Weights of a small image classifier: 32-pixel images, depths [5, 5, 5].
Rows from block 11 of a small image classifier, named by matrix and row number. Rows with one number belong to one neuron. Each number is 128 + 32 x the weight over its row's rms, rounded and kept within 0 to 255. All counts start at 0.
After each neuron's rows are labels from the 100 images, of 14976, where the neuron reaches its largest size: "lies over" is the class under the peak. Only what is clearly more common there than usual is listed. The data: flat shapes of many kinds, plain or patterned, on busy backdrops. In brackets: how many of the 100.
# gate: MLP gate (model.blocks.11.mlp.gate.weight, 848x320), inputs 160-319
# fc1: MLP up (model.blocks.11.mlp.fc1.weight, 848x320), inputs 160-319
# fc2: MLP down (model.blocks.11.mlp.fc2.weight, 320x848, transposed), outputs 160-319

gate.709 [106 115 116  83 153 113  94 128 119 124 136 159 179 118 143 177 116 143  96 189 164 114 138 133 100 102 158  91 165 158 121  92 123 186  97 137 111 141 173 152 114 120 121 176 159  97 151  92 132 230  91 148  99 181  53 123 143 179 182 140 118  77 120 117 123 154  40 144  84 132 126 105 156 124 197 132 112 115 102 121  82 151 167 122 163 165 161 149 147  63 116  94  72 124 157 124 152  90 171  56 143  67 161 153  83 101 117 130 117 165  97 107 138 171 118 133 136  80 103 121 147 143 152 172  83  83 171 116 150 142 154 125  55 102 142  83 132 144 114 119 141 191 100  82 113 177 144  70 104 140 125 197 110 159 101  80  95 103 101 105]
fc1.709 [112 118 126 151 101 138 168 102 146 153 133 123 154 111 153  97 155 104 163 132 131  99 150 129 220  83  76 190 187  94 112 114 216  92 150 160 142 143 114 123 147  90 101 133 106 149 162 168 102  98 179 124 154 143 156  64 120 154 115  92 115 165  70  99 139 147 138 134 125 130  86 168 196 114 151 124 104  87 155  99 164  99 180  89 161 148 136 146 224 141  73  97 129 117 175 108 165 134 106 100 156 117  94 170 133 131 170 136  71 187 119 115  96 155 118  72 101  83  97 163 111  94 129 106 127  79 138 162 140 162 148 114 117 192 149 124 167 112 131 120  57 101  90  83 118 127 187 131 116 156 132 153 117 131 120  81  85 117  45  68]
fc2.709 [107 182 186  64 148 149  73 216 188  81 130 133 152 147 129 174 208  96 151 137 120  67 102  60 172 148 103  93 108 117 139 114 122 122 103 168 133  96 146 149  96 150 127  90  85 119  60 111 113 123 106 128  69 105 162 130  83  93 129 114 119  73  82 158  92 134 152 175 135 105 110 148 141 135  62 148 118 120 198 150  92 109 137 134 169 104 144 168 107 129  84 129 130 169 127 156 121 125 224 143  53 151 107  54 122 137 119 121 108 138  98 142 124 113 145 166 149 110 111 151 133 113 133 124 112 137  90  90 143 119 144 131  84 137 197 124 191 137  70 175 119  74 160 110 119  87 119 110  99 130 129  96 192 110 121 196 149 136 129 124]
lies over: square (31)

gate.344 [144 100 122 109 103 113  87 151 138  48  79 106  90 155 175 124 145  73 134 160  90 108 124 101 132 117 133 143  95 107 113 152 126 161 128  88  91  83 160 136 113 144 124 154 130  85 134 100 119  77  94 153 180 170 162 122 178 161 134 160 116  79  94 152 119  98 123 138  95 178 163 134 136 162 146 161 145 139 122 146 200 168 109 127 105 208 105  87 207 130  76 150 101 104 119 128 121 156 115 120 116  77 165 152  95 163 142 130  71 133  98 126 124 143 157 125 102  75 190  70 148 142 128 150 131 130  82 105 154 210 159 131 144 128  92  82 160 172 159 170 144 159 113 119 131 123 138 163 153 154 169 157 129 140 102  91  51  95  99 155]
fc1.344 [150 137 171  82  95 138 152 106 181  98  98 172 114 147 101 110  59 157 119 174 121 103 124 103 122 135 152  78 151 138 156 149 143 109 147  97 134 157 160 120 159 158 137 132 165 174 103  93 113 117  43 100 152 130 105 113 139 117  71 145 158  23  89 136 119 156 218 165  97 109 108 130 182  94 123  87  97  98 154  69 123 114  81  62 162 155 135 150 153 137 117 128 155 148 138  59 109 105 148 149 119  83 112 159  62 175 158 134 134 163 150 149 175 200 139 173 104 122 174 146 225 188  98 149 148 198 119 116 141 164 161 141 127 103 100  78 172 130 112 171  86 110  91  78  86 143 201 163  96 141 128 130 114 120 186 118 122 124 123 107]
fc2.344 [167  93 160 152 161 184 169  91 105 175 153 100 127 161 137  83 134 119 152 107  98  39  98 114 130 127 138  79 147 116 167 120 111 179  96 149 164  85 116 139  60 144 197 196 108 159  63  92  93 126 107 150 148 111 139 113 115  49  98 125 174 145 115 123 122  74 121 146 168 138 153  92 164 148 168 112  68 100 117 144 155 155 145 117  68 126  98 136 175 113 207 113 151 125 218  72  87 128 162 109 129 152 138 111 129 125 189 183 127 128 146 118 107 122 164 104 126 129 113 136  97 144  92 123 127 147 132 102 128 150 111 163  95 170 104 147 107 174 148 104  96 112  83 101 141 171 121  91 161 135 182  81 135 156 142 154 144 118 166 157]
lies over: heart (25)

gate.129 [160 126 119 106 124 140  87 100 118 182 147 142  88 116 138  55  94 151  82 146 146  86 155 127  94 120 141  86 145 164 125 131 121  92 149 118 161 116 160 171  94 134 226  88 153 169 152 136 121  86  93 150 175  93 170 109 137 151 125 106 177  90 121 145 117 154 104 119 178  91 161 120  93 115 147 101 153 123  50 112 127 122 146  52 122 163 132 107  94 167 186 150 117  98 109 106  76 139 118 209 152 191 138 171  90 141 111 121 160 114 113 130 156 145 112 132  82 177 138 110 166 129 120 113 134 150 149  93 189 127  73 177 123 117 135 139 165 146 120 139 123 157 137 119 159 129 121 176 140 120 101 132 147 186  91 127 127 165 161 149]
fc1.129 [193 127 121 164  72 101 127 165 131 129 127 139 144 178 127 103  86 152  92  58  86 169  73 146 124 161 133 177 106 144 166 144 155  86 134 134 145 160 108 175 131 112  67 119  82 111 161 143 184 164 174 147 101 150 124 126 108 149 113 121 149 137 137 123 117 154  78 174 112 131 160 129 157  68 102 105 156 125 119 166 134 119 131 151  98 165 190 143 148 120 122 161 135 107 104 142 108 104 103 112 129  80 213  89  89 121 156 159 114  97 114 130 142 123 144  76 169 144 135 147 122 126  89 126 159 115 156 127 102 156 155  95 122 114 143 108 188 126 186 166 168 169 202 154 135 134 125 131  89 148 167  86  92 118 184 127 177 118 105 143]
fc2.129 [147 147 103 164 130 121 134 166 133 130 120 163 174 121 135 180 121 166 112 115 114 115 143 132  90  88 132 177 102 146  76 134 162 102 115  76  88 134 118 129 123 150  94 137 120 163  83 142 122 157 125 119 105  75  94 148 194 183 133  89  95 135 114 121 117 187 158 163 188 105  98  87 184 153  86  68 121 141 141  83  98 154 110  82 133 197 146 113 145 149 117  98 190  57 115 189 142 118 134 160 116 122 115 158 132 105 108  87  96 149 170 187 143  88 153  56 133 133 120 124 124 125 150 129 159 157  91 106 143 113  98  98  99  75 142 112 126  98 105 121 124 138 169 128 136 103  96 132 120 129 160 103 245 130 122 113 170 164 124  66]
lies over: hexagon (58)

gate.31 [119 108 141  57 160 122 100 123 140 112 147  66  59 129 131 124 108 140 133 175 149 117 167 107  93 145  98  99 185 100 143  93 132 159  98 123 212 135 140  94  95 172 154 111 167 157 126 166 147 105 155 135 131  93 162 114  77 128 195 117 103  96 168  97 136 108  94  58 116 101 116 105 175 120 111 188 142 197 122  83  76 152 164 119 155 131 182 185 132 147  66  96  82 101 134 105 113 131 148 185  88 200 132 147 140 160  80  98 106 123  62 126 194  83 145 119 161  87  95 153 136 149 170 157 155  75 129 178 178 117 109 132 144  77 114 124 107  85 112 177 126 106 123 118 149 106 105 131 122 162 163 171  58 131  78 101 120  78 137 120]
fc1.31 [ 97 153 136 152 154 114 103 136  81 143 144  98 156 162 144  98 110  65 124 147 202 111 149 191 182  99  47  86  78 183 125  92 112 177 103 144  98 146  68 116 118 118 135  80 181  85 148 108 149 132 100 156 154 140 183 182  91 164 145 109 148 116 139 102 135 158 142 111 147 103 175 122  69 164 140  77 119 116 107 158  42 155 105 150  82 151 147 120  87 158 102 122 143  99  81 112  84 145 101 150 122 105  32 118  77 140 118  83 100  92 148 135  88 106  93 157 147 175 153  93 141 120  82 163 116 144 153 117 152 148 101 131 158 153 121  69 118 114 154 111 184 144 105 148 167 118  85 125 110 214 139 152 153 160 134 115 144 174 160 150]
fc2.31 [156 122 123  85 107 109 166 195 162 173 106 148  78 113 136  62 142  67 149 144  96 170 137 154  60 123 125 106 153 160 107 177  78 114 112 110 136 104 135 148 123 141 143  88 191 158 188 166 148 128 151 195 145 153 148 124 194  61 192 171 154 108 176 127 158 125 101  99 123 166 115 121 106 148  87 140 126 109 126 119 116  54  85 178 128 149  87  74 144 104 148 110 125 134 136 138 165 145 178  69 143 163 155 140 111 119 168 118 139 146 126 179  85 119  92 105 145 156 174 109  78 218 173  87  80 105 186 132  69 184  93 119 157 118 111 119 147 131 130 127  97 119 137 184 108 115  90 124  94 119 192  86 125 146  97 170 123 165 176 152]
lies over: square (31)

gate.705 [151 118 102  75  99 135 127 123 119 104 106 171 132 104 128 138 155 129 214 119 134 157 128  83 105 167 124  79 145 116 138 112 145  95 164 113 126 128 104 108 109 150 146 132 109 107  96 127 134 127 147  69 146 167 147 143 151 136 146 165 136 139 174 134 114 119 120  98 111 130  75 140  77 143  99 146 108 100 169 143 167 116 129 131 145 113 131 135 118  66  91 107 182  99  77 165 143 113 113 166 125 103 109 184 155 135 117 111  97 109 135 113  47 149 128 135 158 129 120 175 147 110 141  79 102 121 118 115 151 141 136 195 132 165  76 152 135 144 168  79 110  95 182 113 192  96 131 121 144  93 137  63 132 117 196 177 177 142 202 113]
fc1.705 [125 166  81 108 130 100 146 148 133 168 126 107 119 156  79 156 139  92 145 103 138 155 148 161 121 110 121  82  90 147 143 184  93 163 137 166 141  73 110 150 137 137  88  68  92 187 145 127  88 109 106 112  36 111  55 146 126 101 100 140 112 176  97 122 171 137 138 191 166 155 108 122 163  90 101 114 115 137 140 105  76 167 134 149 153 106 127  94 145 111 160  73 128 109 139 153 179 150 171 108 192 141 126 188 134 135 161 120  95 161 110  92  88 122 125 167 149 124 162 111 137 146 147 124  81 113 137  93 137 105 146 134 173 129 133 109 131 120 109  84 137 200 195 130  99 127 137 117 184  93 140 160 150 126 132 126 167 173 127 137]
fc2.705 [122 100 101 132  52 145  95 141  86 151 122 124 145 191 159 142  82 158 127 118 123 171 105  98  68  44  85  69 132 109 127 164  94 114  95 123 145 159 118 155 148 160 134 117 132 118 122  70 123 110 123 155 133  93 114 110 114 124 125 103 127 160 122 102 111  83 115 147 120 139 161 130 113 107 149 131 132 124 159 120 155 132 170 129  86 125 158 159  89 137  82 110 123 172 136 168 162 180 133  99 166 109  63 106 141 124 140 119 151 113  96  79 122 116  81  95 162 158 133 129 119 120 131 128 116 141 170 119  82 188  31 104 169 116  84 154  68 135 136 134 116  63 169  97 111  90 106 140  85 194 147 109 124 178 148  41  87 143 115 134]
lies over: hexagon (31)

gate.212 [ 95 137 132 193 129 163 130 106 132 108 156 102 141  93  46 102 137 167 121  48 103 145 102 107 105 138 173  80 153 108 171 123 134 128 139 108 119 130 149 137 118  97 159  98 117 158 185 117 169 138  59 140 142  99  63 106 145 155 130 157 114  80 123 121  68 154 115  49 128 109 159 145 126 164 117 173 142 159 121 111 110 177  73 151 131 115  60 140 150 111 105 116 117 145  97  85  50 134 118 128 115 169 221 140 124 122 111 150 101 108  66 119 122 155 129 123 127 136 136 161 111  72 191 112  78 157 103 177 134  70 137 105 129 103 187 168 105 112 113 157 138 172 104 150  87 133 117 151 165 151 111 115 123 122 109  65 162 138  78 115]
fc1.212 [146 147 141 136 131  96 146 139 115 106 123 147 128 155 138  70 127 140 162 102 165 114 158 115 115 136 151 142 131 159  77  82 144 120 109 126 161 160 114  69 176 131  78 112 107 164  83 128 136 133 117 102 146 126  89 210 139 111 155  91  96 168 113 110 110 151 141 173 160 147  86 152  79  97 148 180 121 142  91 109  71 123 129 120 107 150 148  86 119 140 126  83 132 152 107 132 177 163 136 165 151 154 120 157 100 119 129 132 133  92 123 163 130  74 231 171 117 159 128 126 104 129 214 120  86 176  77 129  84 101 129  87 132 153 118 155 122 118 103 117 100 128 114 150  68 158 139 101 111 108 161 108 148 116 131 116 160 172 154 200]
fc2.212 [134 106 172  71 171 179  91 152 134  91 145 151 131 105 154  67 159 131 146 192 189 159 112 148 132 144  55 159 105 117  79 152 108  91 132 112 136 152 150 134  88 101 200 185  99 160  84 129 132  79 173 123 176  91 133 100  87 117 156 126 160 163 149 119 138  97 131 208  55 122 173 114 163 182 129 120  86 148 128 117 144 118 174 136 114 166 171 132  92 153 132  97 122  84 134 153 113  97 135 150 169 137  92 166 149 110 140 126 194 125 134 127  66  86 107 191 168 136 171 138 134 164 125 151 115  96 107 116 129  77 180  70 145 163 120 112  84  49 136 135 146  93 114 117 106 128 106 148 124 133 103 164 131 140 126 125  92 133 135 138]
lies over: square (44)

gate.474 [131 126 145 157 100 133 145 109  56  76 115 123  94  99  59 132 110 115  66 170 144 181 134  78 124  78 106 140  93 150 229  99  92 173  97  94 204  93 107 187 123 124 114 119 126 157 139  84 128 102  41 169 123 163 113 114  73 190 152 175 104 127 177 163 132 132 140 151 120 143 164 135  69 146 126 177 137 161 117 157  85 169 145 158 110 152 116 137 148 124 123 152 124 119 182 119 128 139 132 140 115 154 132 114 123 109  85 126 188 221  65 156 148  77 161 147 116 127 134  81 146 137 180 146 124 123 126 159 150  56 143 168 154 103 123 160 180 112 114  78 133 168 127  98 121 109 118 140  92 127  78  96 104 139 104 144  64 147 106 115]
fc1.474 [112 150 212 108 158 127 174 183 106 126 166 116 122 160 114 120 102 126 125 101 135  97  92 101 123  87  52  57 136  67 141 148 102 114 118  94 127 142 102 134 112 137  85  93  91 107 119 100 165 166  65 162 158 116  83 126 125 147 108 132 140 186 157 131 123 104  96 101 196 157 141 147 128 142 151 105  91 152 184 163 132 123 118 159 107  90 187 131 150 121 114 106 168 150 157 109 108  28 135 124  80 101  98  94 189 151 115 139 109 158 133  73 118 103 111 128 138 105 125 101 113 123  98 130  70 208 193 155 116 117 151  98 124 135 114 134 101 161 136 102 125 177  87 148 130  94 115 163  84 124 132 120  63 137 118 129  90  96 137 103]
fc2.474 [ 95 119 117 131  89  93 132  87 149 107  91 151 135 147 145 115 120  74  89 138 120 118 149 122 117  76 144 150  86 158 139  90 162 121 143  88 119 145 161  94 112 148 115 110 160 104 160  85 129 153 101 172  44  86  83 187 155 157 185 171  96  94 153 182 159 177 133 102 137 131 100 136  98  86 119 152 125 109 113 157 112 142 121 109 170 131 109 138 124  87 105 117 130 171 120  95 131 151  83 132 116 136  42 162 148 189  62 126 130 151  88  97 183  89 149 156 110 119 138 172 122  95 161  82 110 178 116 143 132 163 115  97 195 180 149 154  76 121 100  83  60 133 165 167 137 124 167  90 131 178 158 155 132  78  98 135  68 126 110 143]
lies over: pentagon (27)

gate.665 [131 119 183 160 129 139  76  57 103 169 196 115 140 112 154  74 136  99 155 120 153  59 157 194  67  96  87 194  78 137 147 160 177 154 121 138 112  90 107  97  99 124 183 142 115 124 157 149 120 145 101 131  92 172 117 152 193 115 131 133  95  93 168  93 127 132  91 188 158 148 111 105 175 157 133 166 112 122 139 102 140 155 171 143  79 110 179 171 162 142 129 108  71  86 128 142 146 156 166 114 127 103 123  96 158 162 137 174 160 102 119 163 119 180 122 112  84 159 181 138  79 133 143 127 160 117 111 156 158  90 103 110 101 108 108 156  93 123  84 158 154 164 152 115  71 134 111 171 156  93 113 139 130 110 154 119 126 127 104 111]
fc1.665 [114 144 145 116 125 118  92 124 125  91 162  90 100 131 142 117 140 159 185 205 101 145  71 121  82 157 104 156 100 114  64  91 155 182 153 135 113 128 111 120  92  95 171 108 119 142 113  99 125 180 142 121 148 126  73  82 124  97 104 128 146 160 115 155 184 106 151 121 118 145 126  98  96 120  43 106 159  81 147 103 175 115 138 137 132 143 158 153 198  86 167  99  88 182  92 114 112  96 153  95  95 156 135 122 139 103 178 170 132 165 145 108  99 144  95 112 178 168 171 168 128 160 196 125 150 136 205 120 123 148 150 159 100 159 140 123 130 170  85  89 130 144  69 175  70  94  94 161 137  83 142 132 127 165 140 165 118 133 169 151]
fc2.665 [ 93 177 150 137 173 124 118 119 120 119 107 115 119 213 126  87 145 120 127 149 110 102 157 121 135 111 151 172 131  77 135  93 131 116  80  97 111 113 175 225 130 177 133 144 118  79  98 151 156  66 104 141  90 187  85 101 142 166  68  68  63 124 107 138 145 176 101  91 137  87  91  92 166 115 134 120  95 111 161 139 110  92  92  85 158 154 131 166 181 136 135 142 119 149 119 140  51 152 189 155 122 142 118 173 164 166 147 200 122 157  67 103 111 134 126 118 119 161 137 135 145 112  79 159 158 100 169 134 144 123 139 152 125 200 150 130 166 120 154 103 114  96  94 188 124 198 139 124 114 141 190 121 148 121 118  89  84 139  83 185]
lies over: cross (37)

gate.53 [130 138  95 111 148 153  71 156 155 153 144 139 115 133 105  80 131  68 147 120 137 155 144 153 173 126 103 134 128 171  85 141 101 139 119 152 153 124 127 207 102 145 137 193 149 141 138 115 131  90 168  97 133 151 151 122 162  83 142 185 122 170 186 143 128  49 141 143 124 123 107 138 193 115  99 121 133 136 220 118 136 108 166 104 144 176 142 173 104 178  95 124 110 141 106 175 149 153 144 121 140  96 102 127  82 165 168 124 135 131  83 127 148 157 105 135 157 136 177 125 100 108 124 136 147 124 177 119 115 127 174 161  70  77 127 123 158 128  55 141 160 123 125  97 133 197 173 104  84 121 142 173 107 143 114 135 186 100 121 155]
fc1.53 [107 108 168 128  86 163 137 158 105  90 119  65 128 170  91  96 178 177  93 130 137 135 134 113 101 122 136 150 170 136 157  71  85 104 181 140  96 102 153 176 155 105  96 175 153 130  82 133 136 136 173 131 158 179 125 106 178 170 131  71 102  46 123 124  58 176 108 177 173 155  97 126 146 125 153 118  62 143 121 128  68 130  91  80 145  57 128 170 139 118 138 147 148 154 155 193 138 105 125 175 120 126  71 165 101  96 137 139 154 133 193 116 153  77 212  87 132 141  93 171 158 132 127  82 109 168 158  73  77 114 119 106 150 138 121 127  88 153 127 130 199 102  93 178 121  85 100 106 170  63 146 108 127 112 114 193 122 101 152  98]
fc2.53 [151 206 163 126 171 143 151  84 113  79 109  34 108 116 150 117 176  96  93 158 105 127 101 133  91  91 215  91 158  83 120  75 119 179 144 106 113 102 131 127 145  79 119 120  89 172 192 121 152 141 173 190 107  97 143 173  66 114 133 100  96 111 165 138 116 149 161 171  72  73  85 129 104 117  95 125  79  86 123 113 143  80 142 174 153 147  80 122 118  87 140  87 127 121  61 130 111  85 140 146 104 111 109 142 128 121 145 169 114 115 111 103 119 149 144  80 122 199  75 100 114 123 107  51 140 144 117 174 118 136 121 133  47 148  79 124 109 153 105 119 123 120 147 133 125  93  83 104 120 176 169 159 131 130  90 107  58 142 139 119]
lies over: heart (44)

gate.114 [107 189  92 135 108  80 187 111 168 118 105 121 118 154  58 107 143 233 131 104  97 124 110 122  83 113 198 107  86 121 144  73 131  95 105  62  61 118 132 162  54 165 177 143 172 197 122  95 113 128  84 182 133 159 128 130 156 110 135 123 101  75 149 128 134 117 126 128  94 122  97  93  90  88  53 125 159 105 128 133 108 172 183 120 126 104 162 163 143 103 165 122  65 133 126  73 128 116  83 133 145 111 148 125 135 137 101 156 167 134 138 172 139  94 114 137 149 150 118 143 160 154 130 139 114 104 146 103 140  56 146 193 113 155  79 102 188 103 147 142 146  68 147  79 145  70 128 142 129 125 160 177 130  74 160  77  49 141 133 147]
fc1.114 [155 173  93 175 120  61 107  95 193  88 108  88 135 100 171 135 220 119 107 128 153 159  99 230 147  98 120 142 113  82  85 147 129 180 145  61  98 126 166 144 124 101 138 129 182 125 122 115  83  96 171  95 122 127 150 143 115 151  98 144 140 173 113 131  81 151 130 156 116 103 169 172 153  94 197 131 135 103  84 115 121  76  76  85 140 198 102 122 141 148 130  56  96 135  89 143 133 106 137 157 123 132 150  60 137 173 147 160 125 136 144 170 103  22 109 139 171 138 116 138  77 132 109 126 144 169 126 145 120 127 133 127 161 159  91 150 141 101 127  92 109 168 195 114  97 151 105 176 149 134 150 141 144 132 149 152 142 101 114 118]
fc2.114 [130 131  92 153 167 143 164 131 143 140 165 174 177 128 190 111 149 132 128  86 168 127 196  95 135 132 130 187  92  64  47 133 204 161 109 150 114  97 109 129 155 107 153 135 127 149 109 165 109 143 115 102 112 159 122 149  89 135 119  96 167 176 124 115 116  99 110 210 110 191 164  56 132 127 143 132 147 113 105 188 153 175  99 130 149 172 191  74 132 155 123 163 163 157 140 171 119 145 151 125 130 129 126 117 121 101  91 121 150 127 117 101 174  62 108 128 192  95 115 169 146 152 142 211 144 152  74  88 140  99 142 140 145 100  76 119 153 159 125  89 127 156 136 166 101 113 130 132 138 162 139 128 135 115 108 141 134 125 181 132]
lies over: pentagon (55)

gate.675 [159 121 162 154 152 120  98  99 140 145  97 195 173 114  88 111 103 103 111 132 138 121 105  86 119 124 124  95 111 144 168  79  84  86 116  41 171  92 137 157  91 145  79 183 164 142 119  89 139 148  89 163  98 140 138 182  85 125 151 159 118  97 102  79 153 140  65  93 120 135 153 156  83 122  72 157 108  37 167  51 142 114 119 180 140 125 116 141 105 171 143 148 140 135 151 140 163 130 151 101 159 112  83 125  89 165 111  91 147 170 108 102  89 103 166 125  94 163 131 195  94  91 101 197 151 141 111 154 165 175 162  94 147  96 127 149 145 113 146 160 173 142 101 101  82 107 133 110 151  60 141 145 111  81 126  63 114  96 121 176]
fc1.675 [186  51 158  95 170 136 154  98 102 133 162 151 117  70 153  67  73 174  98 135 124 114 124 101 160 145 114 136 118 141 150  99 139 134 130 169 156 133 170 104 149 143  96 151 134 102 124 122 119  58 160 127 106 128 147 142  95 139 172 130 116 197 162  86 132 159 125  85 153 159 172 110 112 145 154 108 145  97 159 115 203 132 111 122 144 181 128 150 134 148  77 117 172 100 156 110 168 147  87 100 134 179 140 195 153 147 169  91 108 142 164 134  66 177 121 113 141 210 117  95 134 112 148 137 123 131 171 101 108 180 117  84 108 113 146  72 114 120 104 115 149 128 126 116  93 161 121 114 161 187 159 168 117 123 139 145 123  88 140 107]
fc2.675 [ 71  75 186 107 117  98  90 114 113 103 170 147 111  85 169 120 109 159  97 124 121 113 159 115 101 153 152 127  91  97 143 134 152 140 114 143  78  87  91  98 155 126 108 105  67 122 115 115  85 104  94 124  95 144 111 108 123 122 122 142 182 144 134 137 106 155  90 169 103 124 143 115 180 148 144 144 129 162 131 108 109 109  80 142 128 133  98 117 100 100 168 127 166 145 185 135 124  80  90 170 139 117 139 147 113 128 138 177  99 149 150 154 172 118 101 183 136 127 128 101 191 143 132 130  93  80 144  91  73 158 115 116 132 151 151 149 119  89 156 154 187 152 174 195  74 136 117 187 110 151  96  87 150 126 107 150 136 140 152 161]
lies over: pentagon (33)

gate.756 [112  95 109  88 104 169 129  70 165  95 172 154 120 110 159 102 172 169 135 110  99 117 161 190 110 105 119 135  94 151 140 126 176 150 157 118 210 154 156  94 153 153 144  94 188  94 160 125 122 132  65 103 137  99 167 127 113 177  55 159  83 209 122  32 124 153  91 120 150 182 200 108 110  87  55 127 121 123 124 151 139 158 158 143 114  75 145 110 134 110 145 142  88 128 107 194 151 170 121 102 106 100 109 108 119  73 137 101  92 140 131 115  90 147 102  82 166 178  90 139  92 132 129 195 128  86 164 120  98 111  98  82 112 114  88 154 119 140  85  72 172  96 144 151 164 138 172 158 112 132  95 171 112 147 148  95 136 122 133 140]
fc1.756 [123 158 125 100 141 133 154  91 182 127  79 158 155 198 184 171 127 139 165 142  77 121 136 117 149 120 154 130 132 205  91 101  31 125 151 118 132  56 135 121 175  80 170  56 123 117  77 131 156 106 113 105 110 113 122 110 120 118 153 117  88 128 151 127 141 137  97 124  92 166 114 105 122 122 106 119 101 186 154 246 109  81 136 119 114  89  57  63  67  86 112 102 147 126 121  71  93 163 120 102 191  86 220  81 142 152 121 142 174  94  67 132  99 163 123 142 130  73 120 134 151 166 108 101 158 111 172  90 126 148 132 148 174 146 157  54 134 118 138 149 114 104 135 163 146 111 128 109 133 110 113 123 170  99 102 157 146 124 154 109]
fc2.756 [140 119 104 121 143 134 144 190  98 100 130 115 115 146 153  93  68 172 119 112 166 163 154 151 116 161 176 157 176 196 128  63  89 118 122 183 118 138 108 179 122 108 106 117 116 102 131  44 166  71 144  96 138  94 116 107 137  89 127 147 148 117 144 119 117 154  90  82  98 136 125 123 138  87  73 126 181 118 175  75 133 138 202 228 133 128 126 114  97 132 139 123  41 129 135 135 164 113 181 109 120 150 104 121 157 111 147 103 122 161 185 109 108 111 153 102 147 101 142  92 108 131 164 162 165 135 187 103  97 155 161 138 151 104  83 115 139  77  84 130 130  96 126 124 160  65 118  76 149 135 113  80 109  79 201 130 166 104 153 147]
lies over: cross (25)

gate.123 [140  92 118 154 139 171 151 124 141 183  86 148 108 160 123  80 124 180 180 153 142 119 140 147 156  91 134 155 108 160 148 128  88 118  77 120 174 125 142  39 163 111 130 102 119 130 108 137 171  66  98 119 102 127 136 133 180 138 126 140 133 163 170 128 129 110 170 223 154 166 162 149 176 127 142 127 106 102 147 142 101 103  88 148 178 171 115  71 134 145 158 132 107 145  75 134 166 139 149 105 136 126  94 141 140 104 192 139 177 100 119  80 126 107 158 135  86 174 138 147 131 139 163 111  76  98 145 180 138 130 141  95  91 187  89 171 122 182 186 115 150  59 155  94 121  99 146 115 116 158 104 171 116 175  80  72 125 123 130 117]
fc1.123 [ 93  99 127 133 146  87 123  83 180 135  90 144 123 117 106 107 198 109 131 140 142 175 141  90 188 111 162 103 123 190 118 128  79 194 155 150  92  77 128  73 193 115 146 103 165 167 133 125  69  99  93 101 126  99 146 113 164 115 141 166  78 140 188 118 161 196 151  31 117  81 166 127 162 103 139 119 128 118 172 156 100  86 163 155 114  85  25 100 165 134 110 107 147 143 146 140 157 147 102 151  87 140  97  98  83 166 167 123 150 137 126 101 111 135 162 189 180 135 120 131 114 135 139 128 127 132 129 135  65  97 162 115 173 177  91 103 166 133 138 124 157  92 112 126 191  61  88 124 153 157 100 113 143 103 142 132 184 171 113 185]
fc2.123 [162 128 120 114 126 122 149  70 194 168 131 115 159 150 150  82 123 151 118  97 136 208 133  94 138 121 174 197 143  80 128 106 147 132 121 171 173  85 167 148  93 171 154 118 100  88 139 157 126 123 131 172 110 110 129 136 163  40 127 176 163 211 152 113 152  74  91  84  67 157 118  71 102 190 180 135 117 162 115 121 127 119 141 161  93  83 105 133 110 124 113 138 135  87 132  97 118  95  91 132 138 197 126 102  85 142 137 150 112 175 130  86 131 108 108 120 144 128 174 174 175  76 144 160 150 105 133 108  99 108 137 101 109 124 138 156 134 100 102 121  92 138 112 117 116  95 133 116 136 116 146  90 128 118 170 172 168 144 160 190]
lies over: cross (31)

gate.222 [105 105  97 135 152 163 147  92 156 175 126 147 161 116 105 118 122 156 102 185 130  88 110 169  98 145 129 100 142  86 121  81  95 111 187 126 118 121  69 199 104 179  93 173 163 137 166 189 137 141 122 117 147 133 105 124 138 160  87 132 157 125  70 138 122 132 192 142 147 114 121 151 139 147 125 181 115 170 125  86 151 193 114 120  78 110 135 129 198 125  90 129 151 160 141 117 161  82 153 152 158 167 107  95 189 151 110  70 130  62 157 119 117 114 122 116 124 141 157 176 144 118 150  67 135 124 109 140 131 130 142 163 151 145  94 127  66  65 157 155 147 144  93  72 136 106  98 163 114 142 120 161 160  86 118 141  94  95 149 138]
fc1.222 [ 97 111 130  97 159 150 118 170 112  86 126  73 124 112 151 131 158 136 140 134 119 101 133 152 138 111 182 110 156 139  91 142 173 132  88 168 134 120 118 153 145  97  88 108 148  68  99 126  82 166  83 145 117 162 133 126 119 123 143 131 167 179 144 116  55 175 164 112 156  44 159  70  90  84 132 172 131 113 105 137 136 115 159  72 149 140 124  92  84 124 110  87 114 129 105 161 142 144 156 112 154 109  90 159 200 103 182  68  59 156  74 145  69 120 128 145 106 119 141 182 143  93 122 123 114 108 110 149  69 151  95  94  99 159  81 137  84 131 138  83 106 159  82 148  80 146 118 158 189 112 178  94 123 152 175 118 154 115 151  77]
fc2.222 [144 155 156  90  92 144 116 159 142  87 109  93 131 120 122 176 113  83 133 107 162 178 133 136 107 124  94 141 126 153 150 196 200  72 120 127 118 111 127 123 195  77 134 154  81 114 126 140 152  91 106 139 162 159 128  60 193  62 141 143 154 133  71 139 116 112 138 181 126  97 102 119 121 222 131 103 185 127 132  98 138  84 116 193 161 166 115 161 129 148 136 121  94 150 136 145 128 152 128  84 127  96 143 160 121 186 104 110 153 164 134 159  95 100  88  86 140 148 174 136 158 110 135 123 152 159 125 112  79 157 122  98 132  69  95 130  58  75  82 153 143 173 125 148  94 138  49  94 195 108  92 149 125 192 122 138 176 120  90 150]
lies over: square (50)